From a checkpoint of a small audio frame classifier.
Model: 1.91M parameters, log mel input, arch quartznet, norm groupnorm, activation silu, widths [128, 192, 288, 432].
Data: trained on tunes sung on syllables by a formant synthesiser, 39062 training examples.
Rows from block 2 of a small audio frame classifier, named by matrix and row number. Rows with one number belong to one channel. Each number is 128 + 24 x the weight over its row's rms, rounded and kept within 0 to 255. All counts start at 0. Numbers have three digits each. After the name is the row's rms in percent of the matrix's.
After each channel's rows are labels from the 100 clips, of 14848, where the channel reaches its highest value: "peak on" is the class under the peak. Only what is clearly more common there than usual is listed. The data: tunes sung on syllables by a formant synthesiser. In brackets: how many of the 100.
# convs1: first pointwise conv (model.blocks.2.convs.1.weight, 192x128x1), inputs 0-63
# convs3: second pointwise conv (model.blocks.2.convs.3.weight, 192x192x1, transposed), outputs 0-95

convs1.187 103:112112155151106124119145062157141120117128140147144175106118174139149096142138110121123125123194167124142117144089158145110148098110092154168154114134191115125159185125145160150159093134128130
convs3.187 100:121135147125146118133154141120137122108178132108136109165130105081136125119109113122128139141131110111139121129102128150120107144141127133149125138137126078101112126105138154153130146164132025116156137127184192113157148148153132121145127144127126138119153100134120113110146111156135108179
peak on: /t/ (69)

convs1.94 077:111137144130123110123143127148129107103090142138158127127129153134073111104114156114144150166125131150125149139136169127090134084115094142139141118175143106091080128155101126132044079127122112
convs3.94 089:112103155133095115131140125148131166106147131127106109142140112135141140163109140157121114098130085113159148097102180081149107133091113094120091167086105128111097141094131098135098121116127102126084136103136131126112112175106140147113071140183126126081138132140162118148115126160176073139
peak on: /o/ (49); /u/ (30)

convs1.148 112:121119080092136122099124116083124110126119078117100120096133162161134095163140119106178161113157126116097099109117138142136139118125111120150137174142093124128103109125165101129133131119124144
convs3.148 104:149160162130135141131134134099161070146134142164138151136111160175110122095125130154142100129141154138167127127135090131077108135110124125112114126103196096150142136086123146102115132148146140118143114136117129116147101116103101107126117097151108117133146118135112096105097105144138132117
peak on: /ʃ/ (40); /t/ (37)

convs1.91 109:119118133108122116137134134117135105125127115097118135095130124137109087094111093092143111188138120148129137135164128116120121128140143163150160127129097107171196149129124121143176129149128094
convs3.91 115:194161156137107097097154106149169130151154132118130179099156139130134112139159123155124122107084118128155134100141104108099126136136144125145165139172110162128073159089159113080134118176104148107118127152100162120156133129109145112115131131125137148129116152118125132111153186145098119095
peak on: /ʃ/ (68)

convs1.20 100:143116119143122080120131118109172132141121117158162119121136119138097106135099142133142150091106088164164149138121122175130137133140125167097112128107083122076099150115095112128065112125123098
convs3.20 102:113136128114087117102141144077109090112153110094141086135133125157152117153145114085107114097141110124108094125130121180143130142136113105175115104103116118171138144142155111108175089133123117154142128150163109097101144149104094147137167138104145120176155190120135123083137137200105126090
peak on: /o/ (33)

convs1.12 112:136129138132124107134110150122118133127112118086143179096140124129089109126109079100100113203110135130099122132088109125203103116150154136155059126157137137124090117149137118162139122126151126
convs3.12 101:110149155113130147135149103169099098085104116170081158099133176148130134076134153106116098158144149120135107105091113085161131142117126166157142132153131164104152143122118162115123103155123084157079103107143135119150108151149128115138123111115130151115125134134127098085083113139104145105
peak on: silence (100)

convs1.118 086:060163091109121180150130125147110103140139165152116100128113166109131136105153101090105141101131111087102114104130122096123145148112166114125155157123104152108132105129116174115126120144131106
convs3.118 090:165136163125156176174138179126129128114145134151107147122176100159130067130127127150126101140139128143162125142182129131151165121141167116112147150126091167144100086132151133105199122139119166108176169130122168145111152135109099111128122128126136107129115092147101132201161130128126138123
peak on: /ʃ/ (42)

convs1.147 105:106096117136125139076126115108130115122102127119105170103093128086137140111140157113098139176145116137128128112129092096128140130157083155093122132134143144097156105139142118170143134111118154
convs3.147 097:128129092136149149157123133088107131140117161092125118098139128153163142105154110145136120130150187100113140136176135107137143148110150148146103125147118105109109131111125107139153131130065127094130166114106108122165147136099182144075169085167118100102153148105123090131097139143128116137
peak on: /e/ (34)

convs1.106 103:096116150127124143144157134123134096141136147141103138148116069099132146156107164137102073159148063130150129099113134109122131131122153091110180092140091150153082135124169124195117161113111133
convs3.106 098:083093129121112127137124112139134092118128168089147112113137110103120120126117133127124117152107094126109146077114180166121122123139132135117121146106100106157123105171121083150118132131141129083158154109106121132123133102146106099128134140140173125128104150142173111135152119106106161141
peak on: /o/ (49)

convs1.5 122:128129133180145146124148148142129140138167132150183141114105131131136167128127108097136121084175169099128144120116116105188115133106148142119128114146099121148101147176125182224094147155152129
convs3.5 121:103109153137138143127112133136130175112093123143107087113144138120157101134120105101137100166129121113108101121142112128131135136095110098109153110143156163126115099142087125136131103183113126157127160155135095108088120139153149127136115097110157118124150135120079112113123091146148141095
peak on: /t/ (74)

convs1.88 094:124128151146154139101176060106149137135132102143120103096067116118129100123129103113115126133179128107134098128100144128130111129139148140131102130162139113104102171087100137140152166164152163
convs3.88 102:141138158121105127114145108129115097158133114112139128156151110144138062120110102145133126126109114109102129126144123103139085099126145134149124109128138151097129114158150135100148144127108132093114106148130093175111115148134124191112098125121115100155123154123094132121075121097143088114
peak on: /l/ (25)

convs1.4 094:180156146143145080114114132149123132132136138110108076117114149137086127093106100085120142116165093130186132113126137106131137162110089109142184125119117105156179119155135115110095161104102053
convs3.4 092:119165134125090089112155181115139109097107124098085087132114165138216110098108100156128136143100091120143138146114134116132137124105096100149143134115107104176142178129115161123139119156111143113131124138090137159126102120165143108114104160084142082119129154152121106150134162147139136128
peak on: silence (47)

convs1.98 093:091129113106151139122140122143086125121129115113162141123178126120203142132113099130085137103179086152142118104139114140159106153112109101124081140107168089131133095196151108134099098169130134
convs3.98 096:128123114121082125126143126183134160078117109130131093144152132101104150149126159131090094085164143091066114115100121087106154115088100115130118117145144096086121151097108096131118134124173128158106123160154132117166152071118133155104137115128124153135143128156152107148155139096099113155
peak on: /u/ (45); /o/ (36)

convs1.9 107:121161138117152073144123127154113118109153100155089120139151190118085151139139165085161135096151105129124154158147116097123173111122129127152141096117090143137108117128094107145112129130128120
convs3.9 100:108158096140115122136099066131126154093135159168099146127142141079162131150118156114123143115159114108163105134186115100161159115091130139110090131132149158133117121131146099131086145136160132170130164115100152062114181142122136146130139113143134122101088130123144142169130138135087162134
peak on: /æ/ (65)

convs1.178 087:149128107104101172117150127111129138126111120113110128114104094149123175170134174122108132123165158147124188112145087087155130136140100141113156117192171121115105113144131108112108172113093139
convs3.178 096:120134115109153147100138142116108107125114121143121074137136129161126140176123147129113080100119113156130085144117138125137120099111094073138126107130129107148161156137139149139139113102113137108128194128123187134178194145133110110074138145121093086140131146115151065123164116080119107149
peak on: /t/ (57)

convs1.92 101:143141164171144127101145096144152131103199077111097119131112097129137119139191123099118073109127112098130126091108159127175114115124153150114113104117174132067132108125108106154123158115121165
convs3.92 102:089126127157098119151117158127156151154112140107125073181103112110125097165166152140123153129177135132119112122151142118142128126113140143125149147137078089119158146100127113147107121125160097127121113111134167110137112116172107147116148124121136119158130078135124117093093128137108132136
peak on: /æ/ (57)

convs1.85 091:125118133106093143104152146154152152125155131083115150128168150144097107116132152126142127131157094132119159134106119171118132108087131126102120160137119116089132102075110153089168167100112144
convs3.85 097:126089135135118155104121164080106178137111111109100081084129120156124147108112095168137094109085174130127132152127077150144129133119138168111104154110111149134145111179076143136159153153134123148126085123128134126122115143115157111113092104115097126138128112187139129076116143085141120116
peak on: /l/ (25)

convs1.117 100:101142099152128140113129112113136145098103176138112117186137164124143162140138139107136136144143088132083137085137096117122165126133097111136133134143102151129120139160158092158162135153105130
convs3.117 102:125132133137142156128149159159121125136150105102129148135136114133138072092149122122127133134091106132115107079073126126133148150108110114163119154125146104134123112116127151134161147118170095139143063121112129162120160091113085102123128147157137124159154127135148154085095149127122101147
peak on: /ʃ/ (42)

convs1.7 082:092141123174110136162141163157184141130171108105156120165156105125101111098149116120120154130133140124127096142144139150112115129135145129141126101131134105138123121164119110120156153126181119
convs3.7 092:127100125144094150135128122122111118125102111141103123140119099154129130172158161147152137099163118153137168123115151112119122132135144133159149179117148116092118128147151107097148080169137105121109131147131131117132121128104164138086156134101135117115096131109159110173131147085137144121
peak on: /o/ (40)

convs1.3 096:134155143122153109134158168151120143161134121101103121145150114157149123160141134116161168145145124089132114100155146112148114134143143135096130154157080094126116130113069120131135181135128183
convs3.3 106:071134162137134110108151089145116146115111121110133124106083143134105108164140126135129123141145117155176141160119156143131170109118161086136150134163066123140096079166115124122121127119139173093156160139134162067110131133120125122104160165107133179146163137108143118131137135153140122124
peak on: silence (97)

convs1.181 092:133115137157117148106121140090139150125137114151107099125140117158114125152166141125127163101183137161087117143160125109163116100142166121118085126161092117165154078116178128109127132150135122
convs3.181 101:121132163126123139162124128119172146146131098131144155123118107145165124136104105137128128164113122101155161144151116151094141117174091092139157141161138190160114113125110125106134145094123097165142189099094124099129073104137124138124160107169140100128131137123159134142094134123105101154
peak on: /ʃ/ (78)

convs1.151 089:154137150090086108113132107123107081119157135130116133103127146114094094154131122111144121120095185147127101184117128090152141082147121158146163138161119126097123128116136125105140117123118110
convs3.151 093:122093107123135124116143098099126095142126110102157141118112168151116129076148104167137135109122108126105115091134100136121146172152151146122138122092133129095143134111138148150118148125115128112091107143119163164137140134134133105118124160182146139141138129164152122056108112108135160107
peak on: /ɑ/ (29)

convs1.78 107:097101109152135085130122032142143125164133115084143125117142122129111124124162181121098124157113144117134130071102136120139146146111139083143127102098078120155125130080097118108119123147171129
convs3.78 105:169109138121160101114162137127112121118110061123134152103111121100088143124127145142147122136164146142150108117138119143134146167145109131098104123130174116063165193120135103136122125112132078118099110112107110109116127108118089158093102155113101148094111131152150111150159168130158107099
peak on: /u/ (38); /o/ (31)

convs1.109 104:138152125083146088179162088162105120118134116128163142151087155134127160161066168101085120122148160104103149097102151125116140112173102125101134128156131167128140106184124139133133162136140131
convs3.109 101:140122112122119157146111136097139082113095164070165198110107154090126086121122088145124142126124139133129121109113150149093121174136125142156134183069090100141103116100130161165150091139087131127135131107114099087126097132145123136130152085133108133114129152110137106065131145071128127096
peak on: /ʃ/ (66)

convs1.174 110:092121125104131135170149093127122120124137163148162128131122127139104108134116168116116138114159135110152129149132145125137126150162156092128137123153043143190143123194156173153158125144147135
convs3.174 105:151100131122087109126113135112142195088133133151107109182112142119155134122148104112139164129114131134138100124094144120153134123117152140130139093107110086149104088163095158116138161122107145124141121132139140087118130139124110145133134159093134125126091116114098177121156106129124140103
peak on: /t/ (94)

convs1.154 099:162137143138089119146127108111123110124120092143108085132055143121103139128154097114134112107131086113104098092146094110118119119147086127109107127090123116169097125060140117155093120122123095
convs3.154 096:128148140130142140113116152122157176137122101149153092132128112163125128122130103164126142163153149125134145138082100125110144140088114103118092156062142096147116111122131122104123149165204111110127131115104151143152155157097080140133179083128163123177103152149106126101156177141174111167
peak on: /d/ (47)

convs1.152 108:153190127102101153137124144098134160130127120104114121104087120115133117127111120105124125135139141141157146159106153136116143152157137141118110157172110027116148178115053096125140145150146108
convs3.152 105:133140134105171147138129068108152149121141177120108107138101133164121124065117131126127109126070115133131120125145139111114126149138095150135175148141123123153144137156140142119110144107123129163106164150180125129137152060093123144204131087148124138150107104143164100130154114138108132094
peak on: /o/ (54)

convs1.15 116:125159133167100126138129126095125125140128120139155140119137108129139107118169140098132098124135146135146169123150137123154153139117143099154146133125068119068091156079117141145148100140128156
convs3.15 109:144102091127131154134128132138142149123135124169105192130106138154111133126111142075127127125200132123119143126145137148123103156136158112112103122112133107118107096115124128090095147120141130108097115132091118101169119108145119160110141110098135100162130112190138127134159128134120140167
peak on: /o/ (40)

convs1.158 112:137113080141115149120134128075125156153144172134120089132131119110095117098154056124141141087110096137118102143131202095133130102171114117089122143119143120151126135145160145122231096118131115
convs3.158 099:104120135151158119127145094097143175138160123119164141133149127112131122077124120112118201118119111111101108171135129150116138111116133145148124152105124161142126113135142103127113124141108106079154160097144076068144084137124187141131095110156132147093136140131172117091111166161095118124
peak on: /ɑ/ (69); /t/ (25)

convs1.87 113:108158174110108112147126134095101100136125116099158096129137180115127133164128125103111165147173088159119136126116161103138107116121111135152142118159126129150109149147148116093094126133149104
convs3.87 099:125112200112153122144168118157138105118121140163130118149150097131119135099112182118126106130130132131107084126143091147100152132148109101171134156154117082110101139167150147155149156124120153125104135151119111097135111090167064120123106147163154100112127117085118136101169088106147102148
peak on: /t/ (35)

convs1.185 107:161102139168097089136145154127149141132125127126150121099103124123131121165089127069157143114146068141154142114112109117107112099087130135121168117149130111101107129106128115122130129128114178
convs3.185 104:136084114105155140132184163135127150102088128195147100075125099124131130150163130135123111183123087142163143144152102160134129120146125170152156126097161107182142144137089124139120141151125158129099162134146118171102098134092155093113084123118155130160085126085131132107123110123130119123
peak on: /i/ (40)

convs1.130 091:140096102128152137148181137164125133130155168093127114131143141120153104159119150144122133116137129158140100123148144128099139145132110161115094093102109125142149128103070109173130114123110101
convs3.130 091:125125084120144082121135139124154165182149122116110119122115115105143184129139111143132186110130129093129148135148145162140156129122110106141121099124156122104140117130099135142096145126118065110112096099138160133107106105145183093111138113153125127128165067125144086172122108120159146106
peak on: /ɑ/ (45); /u/ (44)

convs1.18 115:125136168150091152130133121119143144127145097153153105167130174141144149121123104113088165097114136145146121127126101133116137122111087138135115145113096114084133139212085131119131127114090167
convs3.18 109:145132145124107152095118147144098118145132127137113084117124133105106130130109116082160057123147110127136103154097115120104126122129123140124092096114125122169143142118176123095129162111112124146148141142095115132182111076128125143124121142116106128093132137114158127086134102122087110090
peak on: /t/ (73)

convs1.160 115:141118135117094110049115102099145107108153113093067126112125131096146115131104114124174089157188143102106088124132183129113140148108137142132129142125123197115135133133125079130155115142163152
convs3.160 101:160118105086154173112121130148131111137100126150117091060134105117124129140134157139123111086117134138105143124118093121141147112111117158132132123141126129112133105155127156096111135108115109116106132121117135120088081134127191141071144103173125154148119144140121114157173161127119160121
peak on: /l/ (33)

convs1.184 099:147157167190139105109107112112131146140148109075140129169154175156148111108152123098101118151102154083113145119093107132127120131142155118126109146136127139135143172130153105119134141147107207
convs3.184 099:148173084128099108144138136128114129111107086154098104156108142119151107073113117140129204137155116106128099136134131129113136131126119143128096128148109117132176116175133127154139080113142105133088141130111101127110139168189111135164113150117096127122134097124136096117090115085126174135
peak on: /ɑ/ (34); /l/ (27)

convs1.169 098:100148118119127077137158137170138131154154145087151120152137129148152122176116138093096132150147141111122124078109096091077128126111104109147096091135117141143112078135141136140043133109125143
convs3.169 099:116088101114099132130100145103124118120143125119160194154145126094164144124158104114106138162157102143131170155152116152093143091124139105141129083107112131118149097122123097125142124067104146117152143137135136160111137155141104123049096140097131086154121129111116109119119124118139119112
peak on: /ɑ/ (45)

convs1.0 122:161139141162122122147152162117139096129136144118161108103190115132114138112124100130132153143126133152112127133119129123139099137130156129135099118126116112120140101116148128098137141133154102
convs3.0 101:126151109132149109160142082185139112125147129109114117163132144095147118131145109149129125139085103133163120136147114072130127112138124162122146121136075152130114112098107131148128153114142096178165137112168192129138164128146127142118139118134108184106151127130133101095139128162095150088
peak on: /o/ (62)

convs1.86 092:107140096150110107103111125074113162100152142130129123138095073132149103140139095115123113134193109160119116101086124117124128106160133086117126167095127143119128124126135096139130126147145119
convs3.86 098:114119189146102107155080122147038136099097123096150129148071140123136156115128113085121164110100133104129148121147097114144146123148103129103097154112189117164113167152156113122130100107138139124114133122128105155104112142136135111143115122144142105141129110121130128144137101128136110180
peak on: /i/ (58)

convs1.159 101:178103174126088160122156150100088176135073135111108129132147117106091104144100141113100144087165098118121152120129128120152119146114140138113105125123119161129133159124142079083120106140127107
convs3.159 112:119109149119076119098133096084134154091123124121138126146129134114164101132075089143133125144110054153140058154178196146141137118164083094166086137148120184135128115147131162134144110133150116095105163165140152134106123165114117130173137155129131130103156134121186113149151160145153127128
peak on: silence (99)

convs1.133 077:124108148190117116130184145104129137147180099144145098142123119130189108134110158143127111082104119095184071144116146091123127129141096164135128124085144127153167142139174130130114118097129151
convs3.133 094:144121090051123106105142142070111062112120102108088109113127137098139098110158127151136118102152176125123122193139129110108078120075151124163131128126152117132124139112158133119116131123143164147151088125098160139120100086099083121103175126123114132114116114129089186110139145145184101157
peak on: /o/ (31)

convs1.124 118:074153116177150112126134167107132080074187138137124138157111143122104150145108091088136140139127114127129139121113145126177119116139125162150108121149137095149116127105100141148144100154129169
convs3.124 109:110168077112108142096108136119149126121103154113097075194157148171126115095124090128125099081120125132123149113102106118109146132157121141110134115135177191146149115110115143113170137120162159065145115129124123142120135136126089108135149108163135113127132121129131165122121095160157135145
peak on: /i/ (52); /ʃ/ (36)

convs1.108 109:128147118132130087116138155089118150119127074096125113159106142112166111152140088116103056107119155142146119132150100136144135129172139118152149111171109144148139149108130126145121107116089104
convs3.108 102:165106135141130103097124113135132116118167143123125098104151129169109143125169134114130078094113163134122154081111136134139126145097105168125073143068129129125186148114118113125128145113119139102120108096141151156108132136126135142135137102089129076144103096137164140109117121146129152158
peak on: silence (100)

convs1.139 105:109087134138094139137117121155153166128087187076141144138132122098110114129098090097096158150168163131109126146152116122159120085155144172159164125148126119165107160143116181148131091146128162
convs3.139 094:146115167122140140110113114099092127117122120136109139107098165116097111129095151111132125120145130108133135147098133098167082113188146093116124137086096094116135137154153098095116105149141109170121105096111096157106135144135121115108132131095140149141143118127087165144137137125142130108
peak on: /m/ (49)

convs1.134 099:118117159144122049131118138089125123115128115135151161086163102136118142128124090119107139122135147110110140139115155152128123112130133138141128105103136153111129149200145120119142156112137157
convs3.134 101:071126132124143137092112083118133157119144134111121073166092097132101141132121130128132131130117173118185144134092105100142150118146130119141149170156149075121120112158111139116132110115114143130140097115142154069137167147115150164151113124074111131112134149134097125115109117104130086143
peak on: /t/ (62)

convs1.177 106:108110128115194141126126123123177169096163113127064161100137115112170139125155119098112126123105149125145129138124127119146117136110135161101135105117128130112074130114130124125123172170080108
convs3.177 095:116125142105167141108131128117114117125153116140096141093146144180151108127119153147120170116102117081129106108197076112114116137109168143122148107120120086110120184105132113146129110150119125147145116136122120099129095089110117118139148137101120094163121102102117093100138112143151141131
peak on: /e/ (30)

convs1.83 083:152143169193091161149151141112123109119147117142145173127152146133092127142131131107144137130098158116113095134181129098097103149141167150161159113138135115145146136129149125112147114134132110
convs3.83 089:158108110163081127109145150146144172127083162132127123151146163098147146095088124115114110102121102132101123108101193109118134105135135124143146149113122117132145106142149124166093131168115116131147091126157114134122141133091138150143136121122141082151150179131109131096125128126123087108
peak on: /i/ (46)

convs1.23 068:149102124137133114192142117109124098134144142120102111138155132154128109169121130112127156151086096116125123170115106101153129159139091081142134139090114109104078121128119172104117122147167124
convs3.23 093:148099164136086101132130103114142113135106101117136127114093144097121165115121088112105157132129139095100147147143155151180083115118145165117111126124140123113115147138141161105105071140151113088114134100189084093129145098123159121126128127131145178150118118141129058109117121095120101128
peak on: /ɑ/ (31); /u/ (28)